A small audio-text matching model, trained from scratch.
Model: encoder depths [3, 3, 3], fusion encoder width 320, fusion encoder layers 8, fusion encoder norm rmsnorm.
Data: 26041 training examples, 41.8 epochs.
Rows from block 3 of the audio encoder, named by matrix and row number. Each number is 128 + 24 x the weight over its row's rms, rounded and kept within 0 to 255. All counts start at 0. After the name is the row's rms in percent of the matrix's.
# conv: 3x3 conv (encoder.blocks.3.conv.weight, 192x96x3x3), inputs 8-15, a 3x3 kernel for each
conv.72 102 [158 135 141 153 118 156 131 140 152 121 130 129 113 145 132  88 110 201 143 122 112 116 134 143 104 105 115 153 169 136 194 167 128 110 135 167 129  99 123 148 129 160 152  84 118 118 120  99 141 138 183 109 171 147 155 110 132 133 137 135 168 128 153 153 100 161 166 160 147 142 143 123]
conv.73 100 [118 122  75 120 154 132 140 107 101 136  70 157 144 100 122 121 164 173 144 165 127 120 103  74 111  94 104 152 112 115 125  97 144 154 116 102 107 172 116 111 147 116 139 142 153 126 131 104 116 119 139  92 121 139 161 138 125 113  76  95 133 103 141 134  94 114 127 107 142 120 157 149]
conv.74 099 [132 121 115 162 145 128 132 124 124 106 163 124 126 156 141 125 168 154 145  90 120 132 166 118 156 126 106 173 100 103 135 126 146 112 121  94  95 171 124  95 119 128 137 128 138 130 115 110 181  69 147 117 137 129  96 141 142 124 178 138 145 122 123 136 114 156 122  92 149 135  93  99]
conv.75 101 [127 121 134  99 156 143 116 124 133 181 102  95 125 132 149  84 143 149  96  99 163  74 115  92 117 126 151 129 125 142 169  91 131 110 173 168 119 120 137 124 108 168 104 139 160 117 147 165 165 120  96 112 147 124  89 132 132 147 103 107 105 131 158 171  88 132 134 131 140 134 154 112]
conv.76 104 [131 144 123 114 123 101  79 139 127 107 163 157  97  89 103 148 150 103 116 137 163 131  92 137 132 139 121 132 140 111 132 124 111 123 135  57 135 144 107 103 117 159 105 112 107 143 141  89 160 137 117 112 109 167 136 137 144 136  84 127 126 119 158  94 138 145 105 151 129 113  90 113]
conv.77 100 [ 97 113 101 128 147 141 114 156 149 142  89 117 122 174 165  81 139 125 140 139 125 123  98 157 154 133 141  96 135 105 183 147 131  86  87 161 149 163 107 107 104 110 119 153 109  90 142 128 130 136 108 120 160 170 157 134  89 153 113  87 144 128 113 122 135 112 123 124 165 127 144 136]
conv.78 100 [111 123 145 141 104  87 129 144 105 133  74 129 155 169 120 165 133 161 115  99 144 124 109 128 133 119 132 115 135 135 142 140 173 125  96 123 115  86 108 172 151 132 164 178 122  87 138 117 169 157 151 154 115 135 153 131 133 120 147 120 130  86  87 129 100 115 111 112 101 173 140 114]
conv.79 099 [161 135 139 132 118 109 110 137 147 124 153  93 160 165 144 149 118 131 115  98  85 138 131 127 115  92 147 123 110 117 154 179 150 139  69  96 155  98 125 157 124 106 145  86 110 114 125 147 163 118 141 109 132 121 107 145 111 108 128 178 121  98 126 124  82 137 112 119  83 103 118 113]
conv.80 100 [117 126 125 122 165 157 107  98 100 100 119  98 133 134 114 146 168 127 132 151 143 121 120 122 114 107 128 109 121  89 146 137 125  97 162 130 138 150 183 152 122  96 119 148 125 115 151 135 100 127 129 100 170 143 164 131 185 133 122  89 161 108 121 129 139 138 112  85 129 149 158 121]
conv.81 099 [133 109 160 144 152 101  94 126 150 139 128 145 134 183  99 118 161 155  94  74 109 125 130 151 154 137 111  91 170 145 133  91 107 128 137 176 150 120 127 133 132  85 146 119  97  94 122 141 152 139 126 117 147 161 111 128  90  87 159 132 176 116 110 126 101 182 148 126 127 139 136 113]
conv.82 100 [156 138  90 121 127 146 130 136 124 131 130 130 163  87  89 147 146 117  67 139 123 172 149 136 110 115  88 137 114  91 136 117 126 162 130 112 144 107 126 151 124 120 113 163 146 138 126 138 159 155 153 159  98 147 120 126 131 146 137 166 152  85 159 158  82 133 150 148 166 120  52 104]
conv.83 097 [109 122 111  80 159 178 108 162 130 140 170 135  99 148 106  93  96 106 152 105 142 135 156  87 104  84 117 128 145 178 143 129 109  91 130  82  69 122 132 104 141 121 117 167 102 123  90 124 107  90 103 139  93  86 134 125 111 120 117 133 124 145 136 124 139 135 130 116 164 131 167 159]
conv.84 101 [137 102 137 111 144 139 119 108  96 143 160 131 118 112 156 131 160 123 116 145 183 138 158 187 125 145  98 113 112 137  77  97  79 120 127 108 131 103 133 179 177 139 100 151  79  53  74 122  94 122 145 106 119 134 147 143 130 130 139 153 115  91 125  98 125  97 105 117 124 138 175 140]
conv.85 100 [139 158 154 116 109 148 115 134 132 159 169 145  75 124 133 101  88 138 135 120 149  96 113 135 143 146 170 137 131 109 122 121 146 139 124 141  98 121  98  65  92 110  94 153 124 114 144 136 126 112 100 140  92 130 108 105 117 109 138 126 107 138 123 151 138  96 127 134 128 149  99 127]
conv.86 107 [155 119 136  97 116 119 133 104  82 121 102  89 135 122 109 147 110 108 102 137 116 109 146 179  63  98  99 123 124 167 110 123 127 154 150 127 137 141  93 157 146  97 142 107 105 100 104 133 156 173 174 150 119 141 113 141 147 139 154 105 144 145  65 137 153 138 126 114 138 123 139 145]
conv.87 098 [165 117 106 124 131 149 128 143  95 137 161 145  62 153 136  94 158 153 148 132 133 108 123  82 151 136 159 129 133 152 126 143 131 163 139 152 112 134 146 123 110 101 140 119 148  81 114 157  95 107 157 103  85 126 120  95 130 133 106 157 135 121  99  90 147 107 143 128 116 157  88 156]
conv.88 097 [183 138 142 118 137 133 119 152 116 126 156 163 144 106 156 125 127 150 118 119 122 116 182 155  97 121 107 140 117  97  80  94 107 106 158 109  68 136 129 121 139 144 147 128 151 147 160 142 135 120 134 145 107 134 154 145 124 141 127 129 145  99 128  98 122 137 106 111 132 127 107 125]
conv.89 101 [107 123 144 133 116 146 135 116 135  88 126 102 129 147 153 110 137 157 174 151 135 122 155 110 111 163 162 162 157 112 102 127 143 127 117 115 175 152 156  96  97 108 118 131 126 140 101 106 143 125 116 138 102  75 126 131 112  90 135 109 103 133 114 141 138 106 154 122 109  88 132 158]
conv.90 099 [163 146 150 110 114  91  56 125  77 124  78 114 127 140 120 164 150 143  96  81 126 164 112 111 149 132 179 128  89 108 157 133  93 154 133 114 125 157 142 178 109 119  85 133 119 146 202 168 143 132 120 122  94 139 174 173 101 126 147 120  95 102 132 158 147  81 102 110 108 127 107 104]
conv.91 099 [143 112 128 113 113 151 118 152 121 154 173 152 113 108 109 158 136 126 136 118 162 128 113 168 151 117 141 119 153 117 141 105 129 124  93 134 144 128 156 123  68 133  88 143 172 109 131 108 106 114 115 136 119 133 150 160 102 108 167 111 134 149 124  96 136 108 106  79 101 100 153 131]
conv.92 103 [122 117 148 133 140 155 124 121 134 109 121 102 129 162  98 151 189 107 143 159 117 117 121 144 117  73 124  90 139 138 119 148 128 152 135 139 166 175 152 195 172 100 129 145 110 145 119 132 157 133 141 135 144 136 125 142 108 142 143 102 141 109 120 114 111 113 145 164 133 142 107 140]
conv.93 100 [119 123  82 141 146 171  96  77 165 135 147 181 138 143 149  98 133  83 105 124 119 118 115  99 140 129 106 109 143 119 146 121 172  65 106 110 147 139  75 168 132 138 162 169 149  98  96 130 102 202 174 110 169 139 136 100 116 129 100 126 161 152 101 128 155 168 135 130 127 124 139 122]
conv.94 097 [171 133 129  98 141 100 133  92 101 127 107 126 137 114 122 127  65 141 137 148 144 162 136 129 154 160 118 108 119 127 114 146 100 125 123 161 166 133 117 171 148 121 136 107 136 186 142 116 135 122 120 142 118 120 125 145 115 110  91 111 161 137  84 171 141 118 125 120 120 158 136 129]
conv.95 099 [113 157 159  87  84 113 156 126 102 157 175 149 106  85 119  92 140  83  95  95  97 175 134 146 126 120 123 114 155 196 133 144  83  96 161 184 102 151 146  62 113 160 125 102 143 116 171 128 123 143 106 135 134 112 104 118 151 143 160  84 156 177  89 146 111 138 102  99 151 153  98 123]
conv.96 092 [131 139  97 116 106 123 125 121 106  95 123 132 104 127 132 120 124 144  94  95 113 110 143 162 134 126 131  98 141 111 120 128 115 122 142 182 124 119 168 105 157 144 132 139 128 104 111 134 160 131 145 128 106 125  85 156 137 131 122 146 167 131  66 121 134 130 113 133 173 140 104 112]
conv.97 105 [163 118 157 153 130 121 111 144 148 117 125 161 100 182 116 153 159 102  80 133 118 111 134 149 141 100 140  93 105 133 146  88 146 114 115 153  98 124  87 109 106 146 130 133 148 132 126 153 170 134 150 123  71 163 134 181 113 123 155  96 112  96 118  65 120 106 113 156 117  97 141 116]
conv.98 099 [143 167 135 121 112 146 149 158 114 126 150 148 114 150 117 106 106  95 100 119 146 112 121 128 125 117 134 121 141 121 152 135 110 141 109 126 119 122 144 162 166 119 181 132 103 132 134 134 154 110 164 124 126 140 142 117 121  99 138 125 118 106 114 155  80 133 128 136 108 159 126 117]
conv.99 097 [142 152 112 185 107 124 133 124 103 141 174  83 144 121 123 111  82 175  89 127 140 130  83 137 158 102 135  84 123 115 121 174  86 161 162 133 124 127 131 127 128 136 122  85  90 133 105 102 140 126 129 127 110 114 156 140 159 154 115 110 136 131 123 165 128 128 153 130 116 157 146 121]
conv.100 098 [137  95  84 112 118 100 106 133  99 122 148 120 109 130 114 167 127  97 133 123  88 100 122 108 123 118 132 119 141 125 161 130 119 120 109 143  94 164 124 127 171 162 122 128 162 112 116 149  99 128 111 101 101 154 137 130 114  81 168 129 111 154 152 155  99 126  72  92 156 162 156 138]
conv.101 101 [ 93 141 162 138 114 123 151 171 122 136 154 110 110 132 147 120 115 122 139 144 138 134 117 153 154 104 132 128 107 142  92 134 112  99  82 147 125 134 140 113  97 124 154 123 132 132 100 113 151 131 125 131 112 153 133 100  97  98  99  99 122  93 132 150 149 129 155 127 175 124 130  90]
conv.102 099 [158 116 113 141  99 139  93 101 148 142  81  91 165 159 136 152 137 100 134 144 121  50 139 127 159 131 106 122 131  83 171 112 131 135  97 124 136 184 130 150 141 157  96 119 131 143 160 105 108 108 120  84 121 125  98 135 179 120 130 118  88 113 121 115 122 144 143 117 136 117 128 137]
conv.103 099 [106 133 149 123 128 156 119 107 165 126 124 123 111 114 147 120 137 111 150 145 131 108 122 135 116 117 109 106 130 115 119 123 137 130 144 122  97 111 144 100 129 126 143  98 116 119 150 123  95 121 120 119 100 110 123 135 120 108 127  93 138  82 106 123 120 112  97 107 157 108 110 104]
conv.104 098 [121 164  83 143 155 121 107 138 136 129 134 114 115 151 136 101 120 134 120 149 151  72 105 127 114 150 123 161 130 122 188 128 165  84 115 119 150 115  90 115 114 109 120 176  95 179 120 155 166 126 122 172 116 125 122 124 126 144 110  62 174 154 128 188 116 117 131 102 101 129 179 108]
conv.105 099 [130 120 173  61 114 116 116 118 177 151 112 113 101 179  86 139 122 114 170 105 140 142 118 137 118 142 129 131 140 117 116 147 126  89 110 157 152 149 129 135 132 129 142 114 184 109 169 124 109 152 110  74 137 103 131 167 137 124 147 130  96 153 104 165 130 152 148 142 118 147 144 138]
conv.106 102 [110 149 102 119 157 132 141 119  86 128 101 190 112 124 140 146 128 100 126 102 117 101  64 109 151 111 136 105  96  97 134  98 118 122  87 134 106 127 134 142 176 136 105 133 135 114 147 104 172 120 119 157 167 112 137  80  95 126 127 179 155 196 161 122 119 157 137 123 135 107 138  62]
conv.107 100 [147 120 124 121 105 135 103 144 137 122 134 139 156 139 117  88 124 112 111 144 146 102 134 107 131 106 125 125 110 171 162 126 133 104 109 165 125 157  71 110 146  83  94 123 144 105 139 158  97  98 117 116 163 144 114 156 113 180 122 111 149 168 135 100  75 132 114 152 126 149 108 150]
conv.108 096 [112 122 118 145 106 136 153 170 150  91 181 146 122 125 159 140 154 181 157 177 161 149 148 143 132 124 144 128 112 123  70  61  81 112 152 136  89 113 118 107 120 111  94 119 140 169 106 114 120 158 100 133 164 142 141 146 154 146 130 128 130 113 124 149 121 141 113 202 161 133 136 154]
conv.109 101 [121 114 102 112 111 129 154 107 103  84 125 130  97 163 131 126  99 145 180 167 131 125 110 153  95 118 117 130 166 160 117 118 160 140  68  99 121 138 198 133 114 180  93 138 159 111 134 134 134 137 143 145 139 109 132 131 170 141 143 103 155 148 161 149 123 116 150 128 115 161  95 124]
conv.110 101 [ 76  94 117 117 141 122 148 159 160  93 112  87 142 111  91 121 129 139 136 119 137 125  93 113 124  99 161 158 133 119 119  81 125 131 139 145  82 121  82  95  86 122 147 110  78  97 152 139 117 158 114 113 126  95 140 147  86 168 154  92  88 113 142  96 107 102  96 153 130 108 111 136]
conv.111 098 [110  85 188 140 131 137 130 102 134 120 139 143  51 132 119 107 138  93 143 138 110 109 114  93 107 118 122 141  80 133  89 129 123 109 122  99 104 100 136 148 201 130 124 146 162  85 115 139 182 139 111 123 200 123  86 104 160  90 120  90 137 136  97 139 133 154 126 149 143 139 137 121]
conv.112 100 [122  94 139 144 108  79 125  95 127 120 100 148 124 102 119 121 123  95 124 160 167 126 126 116 115 133 134 136 154 112 129  92 128 157 137 143 140 138 171 146 120 118 123 127  64  96 103 113 116 111 100  99 129 108 138 139 141 151 113 143 113 132  71 111 105 103 139 148 151 151 137 102]
conv.113 101 [117 116  95 107 132 102 106 136 111 103 120 121 115 126 114 103 111 102 134 144 128 101  91 122 119 112 110 137  90 118  93 102 135 130 110 141 134 114 108 125 159 116  98 126 107 119  88 130 135 156 138 134 129 129 129 103 127 136  95  96 146 150 122  73 150 114 113 149 159 117 180 152]
conv.114 098 [188 135 115 157 117  94 108 131 100 101 139  68 113 152 106 114 157 121 100 120 120 121 168 139 141 134 132 130 178 173 102 121 166  98  97 103  99 148 156 140 127 163  94 101 114 177 158 157 118 205  94 131 154  94 119 102 120 121 128 140 111 131 147  94 137 143  96 172 127 131 144 120]
conv.115 103 [ 87 150 159  88 143 195 126 109 160  99 108 195  87 142 191 136  93 129  89 113 141 121 101 121 116 143 100 130 121 106 118 154 145 129 161 130 120 135 121  94 144 116 110 116 131 103  79 125 110 162 135 146 135 130 105 115 136 160 160 158 168 148 134  90 171 131 134 140 107 126 133 120]
conv.116 102 [ 41 129 180  99 105 146 127  83 101 127 181 168 114 130 156 111 149 143 173 102 113 141 128 150 136 113 117 126 127 116 136  95  91 112 165 120 158 141 106 175 135 174 114 133 136 111 111 121 121 118 156 115 159 141 131 170  98 121 135  91 145 109 101 145 155 131 147 154 161 131 102 111]
conv.117 097 [111  94 157 169 110 115 124 125 110 161 126 131 133 134 124 118  98 128 110 100 124 125 139 137 151 166 140 130 126 135 152 133 126  96 129 136 125 118 143 103  77 120 120 135 129 155 159 146 169 156 117 120  80 122 141 165 113 154 113 105 158 156 124 124 111 120 106 139 139  75 133 102]
conv.118 098 [105 107 149 101 133 164 157 101 163 122 173 144 130 135 127 130 139 139 132 151 122 164 143 153 115 156 112 134 100 109 202 130 110 125 162 165 149 103 127 121 100 154 122 102 119 153 143 150  98 113 140 116  99 128 134  91 113 109 111  89 181 118 147 125 165 155 156 144 143 144  98 161]
conv.119 100 [188 147 141 130 127 121 148 151 129 112 180 162 162 131 159 154 165 131 147 122 111 109  67 148  85 135 148 143 150 139  97 132 121 129 146 144 107 100 103 159 126 136 125 126  97 145 151  99 124 123 135 130 108  96 138 160 146 113 149  91  99 118 120 122 176 127 127 122 121 144 134 105]
conv.120 100 [121 164 174 140 123 165 140 165 103 107 145 141 118 111  96 111  96 139 131  82 123  99 106 118 125 139 160 116  98 130 156 138 170 135  95 138 132 130 111 122 129 111 165 152 108 144 105 136 130  94  95  85 110 104 124 146 122 181 126 138 131 155 143 159 100 163 113 114 108 145 165 172]
conv.121 099 [148 127 135 116 117 110 133 127 127 106 129 146 150 107 116  86  78 118 116  87 126 114  91 127 124 116 174 154 173 209  98 131 103 154 164 117 133 127  98  97 138 155 123  97 135  80 134 112 132  81 168 146 135 151 134 151 106 145 148 128 129 148 160 107 188 120 139 131 120 132 123 138]
conv.122 100 [110 166  81 108 132 131 137 101 156 100  92 144  93 125 115  78  97 123 112  99 134 130 124 139 167 148 142 170 129 128 124  51 104 110 107 111  92 115 110 100 148  91 126 144 141 136 167 142 122 103 183 138 111 137 108 175 141 129 159 161 139 107 151 135 125 150 140 105 158  99 109 150]
conv.123 103 [122 123 109  87  98 182  73 149 116  98 116 104 111 137 133 125 160 114 114 132 122 123 147 112 106 143 121 114 117 117 128 146 146 150 128 127 179 172 123 134 145 131 175 118 119  69 131  97 158 127  89 120 137 152 137 117 139 133  93 149 154 125 109 160 120 104 127 128  95 119 123 106]
conv.124 098 [100 117 126 150 103 168 153  89 141 111 154 153 163 127 158 124  92 135 123  92 106 134 153 133 136 160 103 143 149 123 158 153 138 132 132 149 116  87 162 168 126 111 166 115 122 165 114 133 114 101 116 129 137 130 139 125 127 172 133 131 107 130 100 117 106  99 121 140 135  94 142 125]
conv.125 101 [120  76 125  92 127 142 106 164 143 139 138 116 108 113 125  74 102 138 128  88 111 113 162 112 155 120 106 119 105 133  87 156 135  96 164 112 142 123  91 156 116 117 123 131 148 139 132 116  78 151 117 156 112 107 137 119 114 116 119 144 119 120 149  83 150  89  71 134 146 124 145 162]
conv.126 105 [135 155 134 126 104 134 117 107 108 144 155 143  97 148 133 141 138 129 134 152 191 109 122 179 130 105 115 126 116 104 143 110 140 144 143 124 161 135 113 145 150  75 144 146 136 143 125  90 126  76  69 110 102 115 113 114 174  91  96 123 128 160 139 143 160 135 114 158  92 104 153 119]
conv.127 100 [140 131 141 160 156 144  94 125 139 147 157 146 151 119 163 149 124 164 115 142 136 137 160 111 166 116 141  92 117 165 109 121 136  97  91 131 120 111 148 169  77 138  98 105 116 147 149 154 142 152 167 127 142 142 112 169 130 109 145  86 141  98  94 133 163 181 130 116 124 120 110 143]
conv.128 102 [124 129 144 140 101 125 156 121 131 122 143 172 125 105 143 143 109  91 132 102 178 159 104 127 119 118  98 123 140 162 175 115 117 126 124  93 148 152 125 138 124 113 135 113 136 118 155 160 161 122 130 169  93 156 122  92  97 152 116 116 125 120 119 136 117 158 136  88 113 178 104 160]
conv.129 101 [146 144  73 132 106 137  88 102 120 114 165 109 120 113 143 122  98 138 149 133 116  96 112  97 120 111  98 178 159 119  69  92 164 130 158 159 124 134 144 154 148 144 118 144 128 168 113 112 104 130 150 136 150 133 113 140 136  98 132 119  67 118 122 136 138 132 139 143 140 149  90 120]
conv.130 098 [120 143 190 134 147 114 111 103 112  94 123 161 119 144 136 110 145 108 151 110  94 131 112 136 110 147 147 103 128 177 130 114 137 121 122 150 169 119 109 121 132 142 117 129 100 106 134 144 153 115  93 152 138 134 111 150 115 136  95 115 130 136 144 155 136 103  95 156 118 130 143 122]
conv.131 096 [164 145 137 126 101 154 136 136 135 134 169 113 127  94  91 141 132 117 139 124 119  93 129 182 129 126 132 117 167 126 117 157 128 181 103 149 127  90 102 138  94 128 148 125 114 169 156 121 104 127 163 158 125 158 140 143  69 142 146 121 145 109 123 155 110 144 125 160 154 139 162 157]
conv.132 099 [104 122  96  84 124 153 130 139 126 156 160 107 114 112 150 132  88 104 127 118 132 129  83 157 158  90 151 107  93 122 105 119  82 131 141 140 145  92 134 144 101 103 132 100 149  97 134 145 150 128 107 119 135 128 127 129 155 144  87 116 136 142 145 115 158 140  95 116 180  97  96 136]
conv.133 105 [126  90 126 110 136 117 159 116 151 120 116 136 107 137 146 121 125 128 178 127 166 141  89  85 132  96 122 133 106 114 132 123 138 160 128 137  98 127 175 120 119 210  79 150 116 146 129 151 107  59 108  95  86 118 133 194 142 146 160 125 100 148 128 142 180 129 160 156 133 169 102 153]
conv.134 101 [101 173 165 134 139 115 100 118 130 124 115 151 100 123 103 123 123 103 155  87 128 112 119 128 111 103 113 180 145 162 141 105 173 134 141 126 165 154 103 127 108 143 125 113  93 139 142 145  97 159 162  94 155 123  88  99 127 114 156  83  99 114  82 105 129 140  78 141 140  76 108 135]
conv.135 102 [146 158 151 109 149 111 139 131 159 122 106 137 162  92 127 144 146 135 110 113 131 134 118 142 155  88  99 136 139 104 118 164 146 169 151  95 130 115 119 136  97 126 145 115 111 123 133  47 131 136 112 119 109 159 173 114 130 119 144  98 127 153  94 105 137 139 144 154 108 179 120 134]
conv.136 098 [118 139 170 146 111 156 134 170 155 112 149 138 122 134 145  94 126 177 106 131 168 113 101 126 104 131 101 145 107 167 101  83 117 119 118 115 130  88 103 140 124 137 147 125 136 173 145 111 127  94  88 161  85 127 123  76 138 141 132  96 115  89 119 121 116 105 102 126 151 149 152 159]
conv.137 102 [105 117 107 105 126 129 154 161 115  95  74  93 104 115 145  92 140 142 124 122 142 138 122  71 140 129 109  72  97 118 133 157 158 146 117 153 126  98 120 130 116 173  71 137 152 160 133 132 136 151 126 125 118 108 124 156 116 116 113 149  89 145 127 134 171 144 106 113  75 121 141 142]
conv.138 096 [107 156 144 132  86 133 149  95 106 148 124 158 109 130  84 126 140 140 141 120 136 111 106 153 101 128 151 120 137 145 146 118  99 182 111 110  83 102 137 103 119 186  59  93 154  79 125 162 166 128 115 131 145 108 118 153  94 149 155 101 167 142 111 127  81 128  98  97 123  98 112  97]
conv.139 099 [142  80 106 135 149 142 120 147 141  74 154 103  96  90 122 129 167 156 111 140 131 141 101  96 127 151 141 153 147 125  91 125 119  66 106 156 149 177 134 147 139 113  95 132 135 173 129 159 108 100 118 144 133 112 133 116 136 105 100 160  99 130 157 115 122 120  95 136 160 158 139 145]
conv.140 101 [139 121 146 118 131 122 110 122 148 170 150 135 142 196 114 132 143 100  73 133 100  95 126 111 123 136 171 116 144 131 119 134 141 160 150 136 134  98 164 159 165 107 132 170 119 137 129 136 102 172 146 130 166 159 102 172 144 106 126 138 118 120 120 151 133 149 131 168 120 100 102 117]
conv.141 101 [122 165 132 132 115 150 157 146 152 124 110 105 153 143 121 132 139 112 137 155 201 149 151 168 125 110 158 139 108 143 122 138 111 119  93 103 138 131  98 175 163 136 150 118 131 135 110 142 121 122 124 176 133 134 140  96 153 130  73  86 119 118 140 139 120 123 134 132 127 109 136 108]
conv.142 100 [ 86 106  79 108 138 123 121 118  88 119 102 157 166 122 150 145 161 169 130 150  90 105 125 118 110 113 110 112 134  91 129 136  97 119 145 124 165 145 188  94 124 147 100 140 130 126  99  88  82 106 114 123 140 151 110 153 121 114 134  80 153 114  99 131 140 113 121 167 138 132 111 155]
conv.143 100 [136  91 145 124 132 175 117 108 211 158 156 135 134 133 132 117 130 156 137 115 129 146 135 129 114 113 152 134 125 142  99 158 131 127 132 163 201 144  90 140 105 117 133  92 113 150 128  93 135  71 170 128 126  76 169 117 133 114 130 104 130  93 100 142 116 137 148 117 112 106 117  85]
conv.144 099 [123 165 105 123 104 125 126 122 124 124 159 131 145  95 137 141 120  76 127 135 140 123 181 126 129 168 162 103  97 113 110 131 134 111 131 155 151 160 147 149 177 126 154 134 143 155 172 130 122 152 153 136 127 128 128 118 129  84 130 115 123 149 113 103 132 100 133 130 135 173 133 189]
conv.145 098 [ 74 164 123 131 174 113 112 131 149 151 140 170 139 123 109 115 125 115 155 106 177 140 113 163 131 140 107 166 107 120 111 108 117  95 152 110 143  94  77 120  91 126 104  80 183 117 158 144  83 171 157 118 104 108 135 154 107 146 145 114 126 101  71 105  91 103 126 172 117 142 120 122]
conv.146 099 [172 130 129  83 113  96  75 118 124 108 136 120 117 101 126 152 144 114 148 137 160 175 119 144  84 115 106 172 120 112  95 115 142 118 107  97 151 141 141 150 141 143 100 127 148  88 105 113  84 125 150 124 110 135 169 170 144 151 141 106 117  99 141 102 117 134 171 164 152 131 146 145]
conv.147 101 [117 149 184 148 117 145 105 117 120 152  89 134 175  99 164 113 115 143 115 113 123 107  94 125 165 133 142 112  94 128 154  97 136  92 110 129 115  99 123 135 125 117 128 141 149 110 125 123 118 134 134  86  96 134 128 140 154 153  82 116 123 139 150 147 139 119 127  99 118 143 117 133]
conv.148 100 [ 74 130 103 119 138 151 122 125  99 127 153 102 118 133 125 141 141  92  93  87 133 121 111 126 139 112 156 196 145 108 173 142 122 109 114 115  81  96 115  93  98 130 114 131 123 151  99 121 179 130 149  95 114 132 107 112 115 128 141  61 161 120 185 156 152 116 175 122 117 183 126 138]
conv.149 103 [141 120 119 108  88 121  53 120 133 151 170 158 125 103 146 105 130 156 123 132 122 134 159 108 148 144 124 114 104 117 128  93  92 152  99  63 112 162 104 144 164 139 104 130 143 107 138 107 116 151 148  97  83 142  82 128 148 132 161 126 145 121 115 138 126 159 114 102 164 112 127 132]
conv.150 099 [158 150 103 105 121 114 106 109 146 113  88 103 111 160 172 123 131 143 162 141 182 104 111 119 130 133 119 135 154 137 134 113 101 140 127 111 150  93 124  80 129 146 102 120 120 165 128 162 133 184 149 120 171 134 115 137 160 115 101 144  89 156 111  90 100 140 140  99 119 119 115 174]
conv.151 100 [154 149 146 141 141 151 169 142 107 184 137 150 150 103  93 121 123 111 116 113 103 100 112  79 142  84 102 166 138 114 158 160 148 102 171 137 133 105 151 137 108 108 134 162 109 139 133 142 136 150 138 123 121 101 129 105  97 131 103 108 118 159  86 125 177 159 129 146 138 113 113 155]
conv.152 102 [139 122  52 112 121 144  90 180 168 119 127 125 117 149 106 137 111 141  69 139 139 126 125 120 143 133 110 138 153 129 140 107 165 173 108 134 119 118  87 119 136 137  86  72 136 141 155 150 149 137 107 147  99 119 146 138 165  88 131 140  69 136 136 130 100 164 125 125 146  99 118  95]
conv.153 100 [147 134  84 113  96 133 161 115 139 109 127 116 115 131 107 169  99  98  84 124 168 145 131 129 126 140 156 138 157 110 129 158 133 145 109 122 154 151 123  83 134 148  83 123 147 127 144 153 142  77 138 177 121 161  96 111 105 115 100 136 158 122 143  94  93 123 143 111 137 110 112 124]
conv.154 099 [124 171 174 126  83 136 134 145 172 143 126 168 136 113 103 156 131  83 150  88 112 150 123 102 146 116 103 158 156 160  98 110 114 125 135 119 113 137 142 124 119  94 123  92 148 126  99 100 108 131 146 129 150 128 148 121 176 164 125 153 157 120 131 130 139 160 142 159 151 130 131 103]
conv.155 098 [149  85 124 107  87  91 120 131  89 122 110 132 126 131 169  94 138 103 171 125 118 150  93 138  74  42 137 148  80 116 157 127 140 116 157 113 166  94 123  94  99 104  92 114 110 162 127 152 153 163 116 110 158 160 116 156 129 110 150  91  95 150  95 155 208 103  96 160 160 126 143 142]
conv.156 101 [141 110 150 136 128 137 110 126 112  96  99  85  89 108 121 163 136 138 137 119 107 120  81  71 146 119 149 133 122 136 118 161 162 107 121 180 154 120 128 133 152 154 111 164 128 122 108 130 179  86 113 162 142 145 106 150 147 138 146 118 104 133 152 137 115 148 149 117 103 111 124  99]
conv.157 097 [152 129 107 163 113 109 126 172 125 174 170  97 155 183 132 157 132  90 143 103 129 159 138 132 116 167 129 167 127 131 122 110 141 130 165 127 123 151  92 129 124 151 156 107 146 129 125  73 111 140 119 172 117 120 152  79 124 126 118 119  91 119  94 102 155  69 147 109 114  83 139 102]
conv.158 100 [126 101 141 169 107 116  99 115 118 143 143 132 100 151 119 133 149 123 160 162 123 139 189 126 143 140 162 140 110 118 129 161 160 112 121 149 149 121 114  98 122 121 182 153 138 143 147 107 110 129 146 126 154 115 102 137 141 139 187 140 122 185 139 120 145 110  91 143  95 135  94 112]
conv.159 102 [175 144  82 120 130  89 121 136 132 102  98  89  51 133  86 133 120  99 134 158 111  86 118 133 104 101 149 152 191 159 144 151 113 121 133 169  99 141 142 119 137 112 119 136  77 138 141 120  82 120 112 125 112 100 104 117  87 137 104 143 117  76 121 134 117 123 106  72 113 167 164 116]
conv.160 099 [ 97 108 119 148 121 152  56 109 115 117 127 172 119 110 144 153 154 153 147 173 140 101 141 152 131 115 100 147 120 115 141 110 148 136 134 126 126 155 138 124  97 103 115 141 141 119 117 123 129 128 130 134 148 122  86 127 122 140 145 114 132 101 154 137 103  96 121 140 110 121 139  99]
conv.161 102 [122 137 146 143 107 163 144 137 106 101 113 153 161 161 100 156 154 136 118 131  62 125 138 117  94 114 118 136 131  87 133 120 108 163 186 162 130 148 105 122 124 126  92 158 150 124 147 133 143 131 129 116 131 107 144 114  78 149 143  87  88  93 174  89 126 139 129 129 131 103 138  90]
conv.162 103 [149 123 140 131  59 132 152  87 104 135 105 149 155 132  85 104 136 119 166 136 127 155 117 114  91 118  80 160 179 149 118 121 162 161 132 152 181 113  87  73 165 107 165 142 115 153 182 145 150 168 166 135 152 124 127 150 124 113 171 144 121 139 115 160 130 117 137 166 147 136 104 146]
conv.163 099 [132 133 140 118 157 118 126 117 126 163 131 181  86  93 132 125 127  83 176 121 152  92  89 166 134 102 106 137 134 123 139  90 154 116 121 152 122 127 126 172  95  95 115 118 150  97 167 137 155 128 124 118 114  89 104 128 134 173 116 161 146 112 160 136 133 123 116 110 146 164 120 130]
conv.164 100 [140 136 179 107 117 171  87 108 136 139 147 154  89 138 175 130  98 104 133 122 135  91  86 132  60 119 121  70 119 109 145 132 113 126 127 114 122 166 112 139 142 146 156 122 134 144 125 121 165 157 149 119 113 136 119 166 152  87 159 136 104 133 115 126 162 167 149 143 138 131 152  99]
conv.165 103 [125 146 129 113 145 108 116  88 116 105 139 177 134 156 116  79 128 137  91 103 165 102  99 152 140 109 110 100 132 116 141 154 148  97 129 117 104 107 142 159 122  89 105 136 114 136  93 161 149  97 120 139 144 120  58 113 139 152 177 113  86 150 111 119 101 152 153 140 153 141 153 150]